config.toml
train_examples = 395000
num_classes = 12
hidden_act = "star_relu"
mlp_ratio = 4
fused_qkv = false
parallel_block = false
patch_size = [2, 2]
layers = 8
width = 192
eps = 1e-08
precondition_frequency = 32
weight_decay = 0.1
adamw_weight_decay_other_params = 0.01
Rows from block 5 of a small class-conditioned image diffusion model, named by matrix and row number. Rows with one number belong to one neuron. Each number is 128 + 32 x the weight over its row's rms, rounded and kept within 0 to 255. All counts start at 0. Numbers have three digits each. After the name is the row's rms in percent of the matrix's.
After each neuron's rows are labels from the 100 images, of 14976 (inputs lightly noised), where the neuron reaches its highest value: "patch colour" is the nearest of a few named colours to the mean colour under the peak. Only what is clearly more common there than usual is listed. The data: gratings and oriented noise at many angles and scales.
# fc1: MLP up (model.blocks.5.mlp.fc1.weight, 768x192), inputs 96-191
# fc2: MLP down (model.blocks.5.mlp.fc2.weight, 192x768, transposed), outputs 96-191

fc1.182 109:071114154120140158083111130088154148112127076101143103176118109104137107131178090031126190139087080169124166101141164109146178178108133159142108097124126136167135072119145088132098148103156173131159170059086174103142168115120118186151127141119135091159141124169123150085201166117089124105
fc2.182 125:151145088168087127184148141146083152069134082146159186050162118211105159092132131134123140127129086126144082128118116116160176139165139094160126123160150205119147156144032184133156126108171109160116136135144107085095158046112133071133176104159084075095151113129082148117137050129103148145
patch colour: brown

fc1.91 091:216168158061092093122117157149102128142180132081159127094144165118153070116106126086172115089193108097160146147170063142100194166146173109092098159108105150131120157126130159166089106084083082147067076132134142088118154150131152125112132134109095123112104049089064177111129127103111107130
fc2.91 080:078109128117135159139160183121144183101138105146087039109127101132130114144115131185125142133071129139154163110107198089145104064141099105123098080161157163135122182140151146137120105073128174159164118141109144115165128148124115117143178126121128118093139178153139107104152206163150024139
patch colour: white

fc1.673 111:172073136149076146141148153103100148160123191098127124165130161145145091127129149136109124086121153120113134139088132138147171100164111135166155125110115099163127192179116110144072125092167115170175078099115132152145101155099147135146071180138114150138118179080132105118108125118110097157
fc2.673 103:094233107166117145128136144134123108107123109106128086094149085189139151097131111104152135101082146119124154118198149080197111134137155103078158105187144086123106045099127104101157152081097144124099126163098182134151131158103101109185179140099071131089130093121095103103152129166139092069
patch colour: pink

fc1.525 095:137156127158132115170115128134209097096111179100166133123094098113125134120136168122116139078075170166143141109106113079138091166073097115145134165070131133100150150148097124136108110163113212088171192135171141140124147179111164127089126106075178066084084164131108122111122131173150196080
fc2.525 106:129136155115146131107159147092052164166122083107055122165085157097121124165109082153140118166166154046109134114102145131113164091197115133128131124149144124143138128129158155128071063131134107175085132126129122100088084152111091137161097113116128162181100171099128077128160146110143053135
patch colour: white

fc1.128 095:102152108100123129104040086139095167114087126077125099084143142069096124117094093107100153134117118073174199147179204135147156109131085163106082069186064177106126119124109171148156155108140181125100124147133159149139120192194099175124131157119110154156114096163056140143089109135110162132
fc2.128 099:135120117169147109148121150106152171138163124114108124143129114170137175135164119133117123097144079168101096133094102121104127133090150064172094142143121138109185126105110121087156148082151078083203107114141088136149169104130097055123202150126063053082147204123160164084119047202168078134
patch colour: brown; black

fc1.599 112:151143173109137162134118154128131122111102105101130150104104123119207158148135059167134092165142109130137071132133156118143081144118126116144114148122101062128137104135120134148140064125108150114117151181085165094194099100088167162096091098150171112120042070101099090180093064086180125128
fc2.599 123:086102103116098081165051127169145160139077148093107110127102145144083106141127155118129119174125059110150155105196120100116125135103147079199152133109116133073116122104128103136163136105130103176165131061180143158141144115203193117131090158086152061094167093113146109109153170141117155155
patch colour: pink

fc1.188 127:132121157128125064120159169169127172140146129142138150145111176098132083146068086108108099152139188142149139144129097082189162126140057139131163131199124182136170121134166124135073173105046111097130147086098158149144160121110090114100112111080100121131175162099146095124155078201129095131
fc2.188 073:135139174093108125146133185117149140193120171130143153170112172153153101138115107130109091096059089113145073162142123093136129166140126187067154129164090095141184137200098130087131160151087112117185104203061176117155121144128157112067103139174153132077130112122134092123117135139142172143
patch colour: pink

fc1.543 084:096164128098149214150065105133130123136118165199119071180146104165123128159062095126108100115095126140117121161165127113171128103136100155132083145133113111102117187088119194184151109155163177105115137116135141149143083134123161206159125104176158087132144113117082158061048115122116174124
fc2.543 103:115123161148097117065151149123100156132101097097111179129103113096139122122107142115122117148162139116119098111147197102078154141121123103056185104143074185142141107165139107123092081090114093151110086177145112098129136174106131059130115124147101147099088158132110153180156172127154076097
patch colour: grey

fc1.506 090:093165151115080138137092152153135060085130157091109124150104152144126146164172098158056071116089092143109119127082117200120157123201107119116162173145048128169120142132127094081112133113087147120110159148099127173205114156095129133066142103174164115086109110151047142176159152120135103103
fc2.506 113:117126148159124096143169163196149164102114106125169141122131109134135126132070150107102119061151150115135074164159108120154109078093092135168125089113196109133111096117137139149157119150125093114096078071115070110067131097124130077151181140118067134181147089118160175063082131128087080181
patch colour: pink

fc1.280 097:076115071119125097140110177135145136087102110098172125140165111090089080105141164138098131129128090090137158155141132093132150090134100161133148137101152094170114118099108161116122154085107205183145157090129101178209125190066106119178136129073110174183177115075120129155140109141192117130
fc2.280 097:106162161166038174146104118141104136124145140101089141088114180147177184165142189140195061145159126082093147132110054209098131054103164157105119130094092160175134070115146089114150121132085122113099129114159139106091152138125092100090157131136133119098079059134160142136046103076112146165
patch colour: brown

fc1.325 083:126163155126153168101104145112126116165163109129108163065181142086138091105137178080134131137120115143152220125073088145148037117127165104127109135134130137135092131096172128165094096167150191094170117122086112152135141135101147149124144173092125159073107177195140086083123111102166145145
fc2.325 089:144090171113105096152151158144166122129096120152127126195116108163175142168156095156090130083122156118072072166124193162118106120118131110119132142144127120126173096108119155117170101069166048140101098129132131114158081165097124092166172099178153131143107107074104125143120098087105052131
patch colour: grey

fc1.158 106:159160099112064130187134180164068119131110126089174094171143164125101128130132124174126054143112140118110129143144110157139081117108127106118150142172127132134097104140153180078138150084140171177138119118147234127123163115066148116128216148113170157101097121148160114159134135142163142162
fc2.158 091:140100158119201190127156095087119106105098114152137098167147118093113104131091109101084143086139113152190133085142152026091106154115105099144111125112170096104141148180134106116083143167127152154112110146105086215151130168171130145176146101162143153194137125109045110148197112152120140067
patch colour: cyan

fc1.266 112:124101138149118094139153214128117144096131167152070113122063125105170109183084112179096101144064146175165116113113129079136171106123158138085151065122095120089156120135137077082106139103136138127117155170131110077095123126098163144139091088176080136121131167093169120168134108097064107120
fc2.266 083:148097091160097154159168138095100172156172130142119130123128143127172132129134142156133131103148132147128155170097087158102139115104188164131110132155110152077080103103134154140178122181134138049150149128127120150134107108145142028140162184145085106163073119128107102168138162155118161098
patch colour: white; pink

fc1.340 152:102134173127141077092103175138145078127111142136123174094152155109051051149130124127135168072078130110122128137087125146120103149132127126084160139135108189134127132115137092133080151155177107181129152103156132140137102132167166159107130125145152130149120132109162106187189117073073139080
fc2.340 108:138184169120156154105139099097160114135117117141137118159187124100199137113144155118138176142143118106154120132107129155211136090120161117122103121103138054124174123161040130110076157135078204136098133170107133081124163116099109177084220070174099113069155150161169138081114152113124107111
patch colour: cyan; purple

fc1.348 090:114088156108140172153127096156116094103042147135103137168105139154132116117157111140116069171113140130138077088075113120124121134096106121167092112120093086111133102133108108093164147162082121135190105155117110193111152109151169124124129165120137079149090129208123054145076138138096218082
fc2.348 102:144138139082135054128133150099102181098176122113128134103157137145100117139082147118111110138114135124089122121134129149121182106160104141125181108138193215182110144082160150115106085163152111144072157074170139103093121139120157164142085092101175176144152108067099128109130109099179058152
patch colour: white; pink

fc1.468 108:170122175138150147197158142067170163115081143131113103061177076178159060136167119088121124148128132082195116102089142142140137148145127087143059122192124124089166151080172074157081088218128175225129181170071089156154079150123168134149122137153151162071124120140160141110117086155117119132
fc2.468 106:115163096127121112072088158135104103152092106151101079110135099175085169077096111147148143119158151172144120140172125152094122101127155130178163152101125073099075090129185106093200192123049078114148146103143114187109140135130162137139195163160131144119141117113177139156069150135124143073
patch colour: pink

fc1.41 084:178170124085164169141162104131161135136105139122108064173128096163157139162132165127106150152072138188120090191156137061134174130075046057127107122090110162139118124121111147179145067121125112078154125148093166115147122076113137111104127142126160071131104115183134162074130137087128140157
fc2.41 100:118131135144128089141115134082133135135129145125165188096103162119107097120097118080100123096189142086116114078134192134080142143155130197074155099244157112163136137144161131100127085173140110165065136124180069103117141226163161114116102118170140170127090136090068116209131117099128094125
patch colour: grey

fc1.559 100:128145121144112187176087140135117147048109096088069131123080136108082115167090133102071128184099096075160090161118175120125139187119124078083146158170142187154124125173084088125126179117183195144094135142068105143153123161142093191138152144103160120131145144135118158097156152149106096143
fc2.559 113:158104083142094097129096204163130116140180089177170145113138144169102106155129108172122104146044128087068179119096137113108119140120076103149140104119130083148101075100137149081116123098079121089128105095149123141124130078112091107148144196154125110167107135113191134102168091135085175154
patch colour: brown

fc1.336 093:169143116101136097155058141101107133089163146154081152196183144129159110132078137155116159130093186131114168158120116155172111113111125150160109115119118108181109150099151118108132030104118123212117146114127123147127094090101197122204103140128148158099115110131107124094050192100083094116
fc2.336 098:080063133119078138112140131154133120093122102134119114090107123136158088159154175100127127127099092111151085139137163158153108169133213132144151125165122112083146119160088099088126195107127152100169093145073170064059126126112105103116198118132053130171174105143190145114157157145137112160
patch colour: brown

fc1.440 093:129124156107151133115189138118139152178158141161150143110102156173129124110090136127112131119161146177125125094089071147123152137106113134190097086185114077123201141136150123097124073120110116174144129153141123151130137058057171151089118116110164156102126156144161102112171139107059089117
fc2.440 116:125117132153123138132170158175139111080077070089072107174167133093148147125088106121127125050094171089182054114118173122157125071088090098087152081141091140194139155159169095113164139084106121085090142124103189187102104146171110056137171145100078147092135109101164149116150126063174057098
patch colour: white

fc1.55 093:098172116157154157111093158126097147136137116141085131135105104140094152120113136123179157140139098155118131177144130109087142142104149187137120109178144181149160089133128070116195131099157147111139136091089146145099105099157120156173107126111150079137140082214059116085130151117107114061
fc2.55 110:129140124160098143110172142101144129072119133112215142108095157140113113126100158117091097107136165135156087108124135105138168095154084094181150128090146067131167132114117151147115124180141140158130133149162119074142147117095142096074140121160084103131169186127156189135138041155112086164
patch colour: grey

fc1.73 106:119155097067115082137145129157124124128202106145140149149118129114070103093179118119135117069156144147108126161114073096183143173091158141105120154122148085105108049135134163094132156104123167156094152082168154142132120166043118076107121127130098109175086086118090156171147133113169118193
fc2.73 086:086141109075103136139134112116147150089118065166121060064094093112119138184150123070141108148059073148178147120137137151123080077094158146115096137160114127172154117142077101098092077131181165146155145230166119111124097093109128152154166089158181133096129177055164144107145174162156103160
patch colour: white; pink

fc1.476 103:086143136092135159110118126118166107078096180133071149138133180140106114118122125152130111109152179125108166140135181136148082101127072147168117149091069143125133084114155204150110094148155088069103151148108133119119097057105170138173125132114112051111086162122074073108105175067127119108
fc2.476 091:144137102146111113145142025075129133103065142118123173140183147113088156130131152144155099129135087190184093223132144129150170142161198111081123143152083149141079093137071099135097177173084101120105155087064160095167114121101121195088123144091137115121178092141164120131106121142141114163
patch colour: cyan

fc1.554 087:157154171138160126103110122165118134124141089148135121149161070109068092150104078110183106095049084093164159075131097188130091164143133137126125078109117204123103111057148103123130104112156180147157139112111084158132165168134187127152156134176089096069156150131194120138142108169144172166
fc2.554 106:172109071173087104172080147066117142141117128133127060116114163134144119165108179205125147116163155152108099171126092153186088099152157079170177134095140106119120116161127125158074111115153114131096121140189134052099124032112078139100152107088147133134061111156118131061097154147126123130
patch colour: grey

fc1.652 098:120132108066167135155141171185154104139136113134108140113100170122114084140106127109163158130078103095130158190110036108182152128164105133090122136146104159134096120106171112134063107103177181103191114178107122177131140175161090125141159071156123112107121113156073096135147131140131061168
fc2.652 085:151167135122178131145126071085185065156181110139136105160177051160132136150166111140118119109093112140125100168167108143113170144126168095198094169118154111134115122101090174165182191137111111165053102092133131136125105151069144138103116142081157152097158136099142143135129099160095179176
patch colour: grey

fc1.621 110:186131148162137101111167187112134172146148122107106169128128116112155145159178124042100145111115125080075139063073145122159132122088117169113137093160081113131201147122114107138059085071101071177125130098140137092185085089096131131145110125158149103111066151118119131120098122142113101111
fc2.621 113:151145108130124070156119072116130106133119111135133044073129109114116119116098147124135100124115122146225141126166043142127133149132127133198111122083154133113143117152171125116151158139142096101112149134120203128032135096115212172137152177093092143112131153157154130110157111125064110166
patch colour: white

fc1.272 182:103112131149093098139127198157114115148098095105125157123110144149131137189104079142056179146128158117166162121157128105101102100207122113103076103053109173110182116108113129114095124122127120137195112148196129127112088103096150126181119086169084108135114135124161094111160147068084148148
fc2.272 117:144131146092116178095099101092109097091178156122079105109155096134099103139123168142187133104127136128098121103112125149152150125092189195091154145168150102121137129146121108205097154133152135160105131123147104130080145142139098096050145138128200054127153157080095143134080131151075072080
patch colour: cyan; yellow